A small segmentation model, trained from scratch.
Model: 14.3M parameters, 64-pixel images, encoder activation gelu, encoder moe soft, encoder num experts 8, encoder layers 10, encoder width 256.
Training: batches of 384, held-out accuracy 100%.
Rows from block 2 of the decoder, named by matrix and row number. Each number is 200 + 20 x the weight over its row's rms, rounded and kept within 0 to 999. All counts start at 0. After the name is the row's rms in percent of the matrix's.
# conv: 3x3 conv (decoder.decb.0.0.conv.weight, 128x128x3x3), inputs 56-63, a 3x3 kernel for each
conv.72,092,186,154,198,213,145,182,190,171,185,184,191,191,194,224,190,172,201,204,198,208,184,180,136,201,199,185,194,198,196,211,198,171,201,203,193,198,183,154,196,207,240,214,212,201,198,194,205,223,191,224,210,199,201,185,195,206,192,199,253,209,182,191,192,187,155,202,185,183,200,194,201,194
conv.73,098,221,229,207,202,194,202,210,176,213,198,198,189,201,262,199,215,147,203,198,215,215,210,144,209,205,168,202,197,239,201,204,198,192,187,168,200,203,205,206,218,230,196,200,200,202,205,198,194,192,232,198,206,215,183,222,194,191,188,263,185,173,210,193,208,202,206,224,171,204,191,196,204
conv.74,095,167,154,181,211,189,174,195,201,196,208,186,195,187,251,260,207,190,196,194,205,191,196,205,194,184,198,190,191,170,194,195,181,200,192,213,196,197,213,218,201,210,218,196,203,195,209,211,213,194,195,212,194,193,212,188,215,237,191,183,226,199,207,192,199,193,215,180,169,184,190,192,202
conv.75,093,184,226,196,191,230,223,211,182,206,176,194,218,176,203,217,207,188,213,197,234,201,184,210,208,206,191,190,219,227,230,179,188,193,220,198,186,199,175,205,209,204,196,190,195,197,204,216,222,191,202,204,202,214,201,179,210,223,213,215,192,206,200,206,211,174,178,209,179,177,211,200,195
conv.76,089,220,212,208,257,177,200,194,171,216,217,207,192,203,184,185,190,191,186,202,200,183,196,209,170,216,219,190,193,194,235,241,204,193,186,188,191,213,183,196,214,207,202,207,230,208,198,224,197,222,199,199,192,206,210,216,221,213,213,211,214,187,215,212,193,194,193,193,211,199,222,224,185
conv.77,093,200,208,189,197,242,219,181,184,211,194,202,223,165,244,179,191,188,175,196,188,190,213,201,215,193,198,209,187,186,166,205,161,180,210,212,198,172,197,203,224,198,203,208,202,180,179,185,217,188,184,182,201,186,195,182,194,194,215,290,220,186,186,190,220,167,232,212,208,220,205,210,203
conv.78,101,179,223,218,185,146,207,193,193,211,200,192,208,203,200,209,196,189,208,191,209,214,203,254,194,197,192,212,208,241,217,199,206,202,187,190,211,219,172,205,196,209,202,202,187,205,203,241,201,205,202,239,208,198,208,203,197,248,209,235,211,198,219,209,209,162,156,204,246,218,206,215,192
conv.79,088,161,220,186,229,202,198,220,198,214,206,148,210,189,270,210,185,199,215,192,257,208,195,217,217,210,191,198,211,211,195,177,207,193,205,176,177,237,202,195,181,204,201,184,201,202,179,189,198,192,225,214,196,205,171,225,183,194,196,215,201,208,213,212,197,196,190,167,186,200,199,190,194
conv.80,096,205,193,214,211,208,205,187,184,210,188,237,207,218,243,190,190,214,208,202,190,204,190,166,191,201,199,212,205,196,209,199,230,219,207,196,207,192,220,216,190,197,188,198,192,209,206,183,178,195,231,213,205,198,197,198,255,203,181,251,203,203,211,202,199,182,190,196,161,196,187,201,190
conv.81,109,167,208,214,203,188,226,145,169,216,196,195,200,259,177,175,199,197,171,196,192,203,221,197,212,215,162,206,222,188,184,177,192,179,167,192,184,202,156,176,217,189,191,210,223,210,189,211,199,206,230,187,193,246,201,210,206,222,188,195,217,164,211,195,199,189,226,200,225,197,197,204,179
conv.82,094,170,211,205,222,240,228,182,204,215,201,217,208,225,202,223,203,205,191,197,183,204,194,171,225,196,210,194,190,188,192,195,222,157,222,177,214,219,181,180,209,201,206,188,227,226,187,221,200,211,234,190,197,201,217,225,202,205,210,215,208,214,220,232,218,230,229,188,185,239,210,223,212
conv.83,113,163,176,191,191,197,222,222,186,199,173,198,222,213,200,196,219,195,190,210,222,191,213,178,191,195,179,212,211,210,222,241,206,200,196,194,205,222,221,192,188,190,169,185,189,202,155,171,221,200,205,219,218,221,192,180,223,192,185,204,202,183,208,174,208,191,199,203,197,199,202,199,181
conv.84,093,208,195,216,188,155,201,202,182,208,197,212,185,182,226,165,208,174,194,198,167,220,195,160,207,216,198,186,229,217,217,206,160,182,212,205,172,199,183,205,173,197,205,176,185,206,211,232,205,201,192,210,174,204,215,211,224,200,194,229,204,179,209,197,181,201,193,174,165,181,199,198,233
conv.85,102,192,142,213,185,204,200,190,207,201,213,231,201,211,215,172,193,199,197,209,165,194,203,178,198,193,216,187,193,143,182,202,179,201,197,195,191,215,215,177,201,201,198,200,200,194,212,144,191,198,187,202,192,192,208,207,240,207,215,173,201,204,202,201,186,219,180,216,188,202,192,184,185
conv.86,120,197,171,165,186,197,187,184,221,200,202,168,168,190,173,238,197,193,211,194,190,213,207,182,194,203,196,187,209,213,223,221,234,236,208,196,175,198,247,240,197,199,207,198,168,167,200,169,166,195,178,162,202,222,220,212,226,196,205,201,172,201,198,190,204,188,143,214,195,179,204,206,215
conv.87,108,202,226,195,226,246,216,194,205,209,192,183,187,190,172,193,207,212,191,212,171,239,200,163,200,209,176,192,239,182,206,205,220,207,214,211,198,192,207,202,215,221,206,202,218,211,188,255,179,195,222,193,200,190,204,219,197,213,183,239,208,190,227,214,197,218,214,194,253,204,185,206,201
conv.88,098,181,215,214,200,245,213,197,196,213,214,185,182,208,141,172,195,192,208,226,213,184,205,166,195,194,207,198,213,160,190,188,178,192,184,198,191,212,159,200,223,187,192,175,210,191,227,162,214,204,190,212,200,192,184,182,197,209,186,194,204,214,194,203,198,234,189,210,167,186,197,196,215
conv.89,101,194,176,216,182,216,275,218,230,224,207,200,189,216,182,168,189,182,213,207,186,151,204,211,180,207,197,224,182,205,213,189,196,202,207,207,212,182,182,203,200,176,182,194,211,224,211,201,214,199,199,234,184,188,179,199,214,241,199,202,199,199,213,192,211,207,213,217,158,213,196,187,210
conv.90,097,202,174,203,197,180,230,205,186,195,193,192,197,195,236,162,196,209,213,192,180,161,200,187,236,199,196,190,196,215,203,201,210,204,190,191,187,187,225,209,206,214,202,199,206,209,208,209,207,211,210,208,216,222,210,199,217,172,223,208,212,206,226,199,200,158,196,182,211,168,203,167,196
conv.91,097,217,215,204,210,201,224,192,208,219,202,205,206,188,197,203,200,205,158,203,200,198,213,221,229,218,221,212,203,217,227,231,237,236,223,238,229,203,194,196,202,205,179,179,185,186,197,192,199,185,175,183,182,191,214,200,187,197,204,204,169,201,214,219,185,185,186,197,193,191,203,192,179
conv.92,095,202,217,219,204,187,193,181,190,177,208,176,221,212,148,231,216,180,208,173,193,199,142,218,205,201,168,196,236,205,181,231,208,172,215,192,202,214,180,171,216,204,176,204,198,191,227,232,215,232,225,197,187,199,190,200,195,250,174,207,224,181,232,194,195,220,174,207,219,155,199,188,190
conv.93,095,208,235,205,200,230,212,187,216,219,197,228,203,177,130,194,198,210,183,192,165,193,177,150,182,178,189,205,196,191,212,202,176,188,194,211,198,209,177,204,228,194,225,203,217,209,227,222,204,204,213,193,198,193,221,173,218,201,203,218,226,179,209,210,196,186,210,197,199,186,212,206,190
conv.94,096,184,206,185,186,203,205,191,216,205,176,206,183,206,135,219,203,192,194,185,191,183,206,190,208,214,222,209,199,200,191,208,191,181,193,195,190,195,224,215,213,164,183,193,206,200,195,167,192,215,178,175,186,181,199,192,216,155,216,172,186,196,188,193,228,196,194,221,236,195,209,188,181
conv.95,096,163,200,185,205,161,192,171,197,179,212,235,169,242,198,189,239,212,213,225,178,175,204,211,202,198,169,205,175,171,190,206,168,210,215,207,202,220,192,188,225,202,199,213,224,223,160,199,201,216,185,228,209,191,189,214,246,186,165,198,201,185,194,185,226,208,207,187,206,203,210,202,197
conv.96,116,191,219,199,210,195,205,202,190,219,197,221,184,197,221,218,194,163,208,208,214,200,215,221,223,220,224,224,197,190,193,158,220,208,197,184,181,193,171,212,195,217,203,222,197,194,208,206,202,193,181,202,209,185,171,206,244,220,220,134,183,196,211,203,218,206,179,203,186,172,196,224,181
conv.97,095,235,202,210,214,148,213,206,211,193,194,192,207,183,241,204,185,184,202,186,176,203,194,228,197,193,202,203,191,261,204,206,222,221,201,197,205,203,219,199,179,221,198,213,192,208,156,193,179,175,173,184,196,192,186,202,193,200,216,215,186,199,219,197,215,177,202,203,256,210,222,216,204
conv.98,093,198,221,191,196,178,197,199,216,189,202,187,208,207,207,277,195,195,209,196,187,221,206,270,224,205,190,191,199,227,222,218,240,217,208,195,209,189,184,201,196,190,180,199,223,209,191,177,175,208,190,176,200,202,217,204,202,230,193,206,229,216,208,194,192,195,216,214,223,154,202,182,181
conv.99,095,219,189,204,190,135,198,206,171,181,201,206,204,219,262,202,175,266,198,203,230,212,215,180,193,188,213,202,187,205,186,187,188,184,198,215,204,211,170,178,177,189,198,216,217,197,204,191,201,185,176,237,203,181,207,215,196,190,203,235,198,202,209,208,221,215,203,195,172,215,198,217,205
conv.100,102,209,181,187,203,195,183,196,166,192,192,205,139,219,178,141,196,189,174,200,200,188,214,188,183,202,201,184,186,196,222,167,180,196,195,194,193,230,185,181,214,215,205,196,202,220,217,192,175,202,224,187,221,213,230,202,200,192,205,220,182,206,201,200,190,232,202,227,212,218,211,210,189
conv.101,088,206,193,194,203,222,178,201,202,200,204,200,204,189,253,185,176,202,196,197,236,194,198,233,199,170,198,166,186,211,205,188,196,221,221,205,197,186,196,191,176,210,192,209,177,202,215,173,188,201,221,199,199,198,251,199,217,201,182,211,190,179,186,202,205,219,198,226,182,178,201,234,229
conv.102,095,196,193,200,201,225,194,188,230,216,196,216,172,199,181,232,187,219,174,202,177,189,205,141,176,188,186,185,189,191,212,202,201,156,210,189,199,192,207,211,180,206,220,216,216,208,203,195,184,188,212,174,196,176,208,210,202,198,197,200,231,215,183,217,200,222,202,223,137,142,214,203,200
conv.103,101,194,181,189,152,194,221,218,214,229,191,213,184,192,221,197,211,178,188,214,210,212,244,222,216,195,187,201,213,205,190,209,210,169,217,190,208,210,194,178,213,197,194,212,210,207,184,200,198,161,188,206,206,200,218,202,196,201,196,174,210,197,216,216,189,209,193,198,193,195,186,177,184
conv.104,092,222,219,209,204,296,189,193,200,196,187,214,194,202,188,203,191,177,203,205,178,203,218,204,184,191,204,200,208,178,206,194,185,204,196,199,197,191,212,202,227,171,214,200,197,190,204,199,209,219,178,197,206,178,186,192,240,209,183,177,225,187,208,197,188,215,217,216,146,155,185,178,197
conv.105,103,210,199,196,198,240,197,196,236,199,214,199,212,209,215,183,201,209,203,176,185,195,238,155,206,217,210,203,217,224,198,211,196,213,206,201,207,183,199,191,218,181,209,226,216,226,211,215,196,175,205,173,198,211,195,216,185,187,199,169,191,205,203,220,211,197,187,225,137,202,191,190,193
conv.106,102,223,202,197,196,212,208,206,188,204,206,196,221,188,214,239,209,232,206,205,200,221,193,208,169,229,193,210,200,240,187,239,215,204,221,202,183,176,200,200,222,211,188,193,189,201,199,189,221,181,256,229,179,205,198,176,219,191,222,208,205,195,215,196,197,187,215,199,176,196,210,201,163
conv.107,099,208,182,195,180,177,185,187,176,201,220,188,192,188,284,186,206,212,197,202,198,189,192,176,217,210,202,209,204,184,212,179,168,206,203,215,198,188,208,201,209,230,201,200,181,193,195,184,208,204,199,199,201,211,203,200,213,199,210,305,183,209,210,203,196,201,201,190,183,196,196,215,204
conv.108,120,185,195,176,184,219,181,150,182,167,209,191,200,208,211,201,210,191,195,219,207,237,170,192,224,148,135,180,187,187,202,201,193,217,225,222,221,216,150,173,220,226,217,206,200,181,205,211,193,210,206,169,202,206,213,211,189,178,197,213,188,195,184,209,206,200,175,213,220,202,225,200,203
conv.109,117,183,210,230,219,217,199,205,195,191,252,169,187,198,137,199,184,185,201,207,161,207,167,159,208,182,199,212,197,225,199,211,204,174,225,198,188,193,185,187,170,190,194,166,202,206,241,241,204,207,234,194,211,201,198,197,215,199,224,215,190,189,216,214,214,200,190,198,197,204,201,191,197
conv.110,089,205,224,205,210,234,207,211,182,222,184,177,197,177,228,228,175,183,201,195,173,192,172,219,190,202,224,230,206,217,219,206,250,195,187,162,189,190,199,213,211,211,201,212,210,191,188,202,195,196,216,188,189,206,205,180,221,186,190,258,211,210,208,209,223,183,194,233,144,164,195,216,193
conv.111,096,193,204,199,184,165,215,196,211,202,203,179,183,208,200,210,186,202,203,201,226,209,191,197,154,175,175,166,205,208,202,171,183,191,209,204,198,217,190,175,202,185,215,180,171,183,200,190,202,206,192,203,207,189,242,197,220,199,197,199,227,210,257,225,192,187,178,194,230,201,244,172,218
conv.112,094,201,189,192,208,149,207,207,217,197,203,182,183,190,167,208,220,203,205,182,212,204,188,164,209,188,192,195,193,197,212,204,117,193,209,232,179,202,215,188,178,224,207,189,189,190,209,205,217,183,207,203,213,183,205,203,200,196,230,195,202,181,229,199,214,211,197,191,287,221,207,199,215
conv.113,119,175,190,152,215,224,183,182,182,163,191,200,204,182,200,183,210,188,197,195,198,208,193,226,262,201,215,218,206,208,176,206,196,195,196,179,218,192,172,192,186,195,199,213,210,186,232,220,215,217,177,196,215,190,188,192,212,234,208,183,190,196,185,187,194,224,186,189,177,151,197,190,177
conv.114,098,212,189,202,183,207,217,185,186,217,206,212,196,227,162,177,197,206,208,210,189,202,226,275,226,200,237,220,189,214,193,197,190,207,209,202,215,212,203,195,192,157,209,189,212,206,205,209,206,189,203,225,195,209,175,195,211,189,226,123,228,207,219,207,206,190,198,214,258,255,200,176,185
conv.115,094,194,224,199,213,184,221,214,217,212,193,190,178,182,143,216,149,216,191,232,223,212,169,239,224,207,203,201,198,201,210,191,212,205,208,204,208,203,188,191,196,219,194,200,201,207,197,190,184,182,182,189,204,208,197,220,187,220,199,188,215,186,187,191,193,207,217,193,268,196,208,218,216
conv.116,122,233,208,196,218,211,209,201,184,190,202,221,184,210,218,195,185,208,208,163,191,200,173,195,200,193,211,198,201,188,228,224,203,204,220,207,203,203,207,210,203,218,197,192,187,199,202,227,177,184,198,218,191,191,195,205,182,218,198,194,199,198,187,191,220,239,169,213,193,183,191,196,209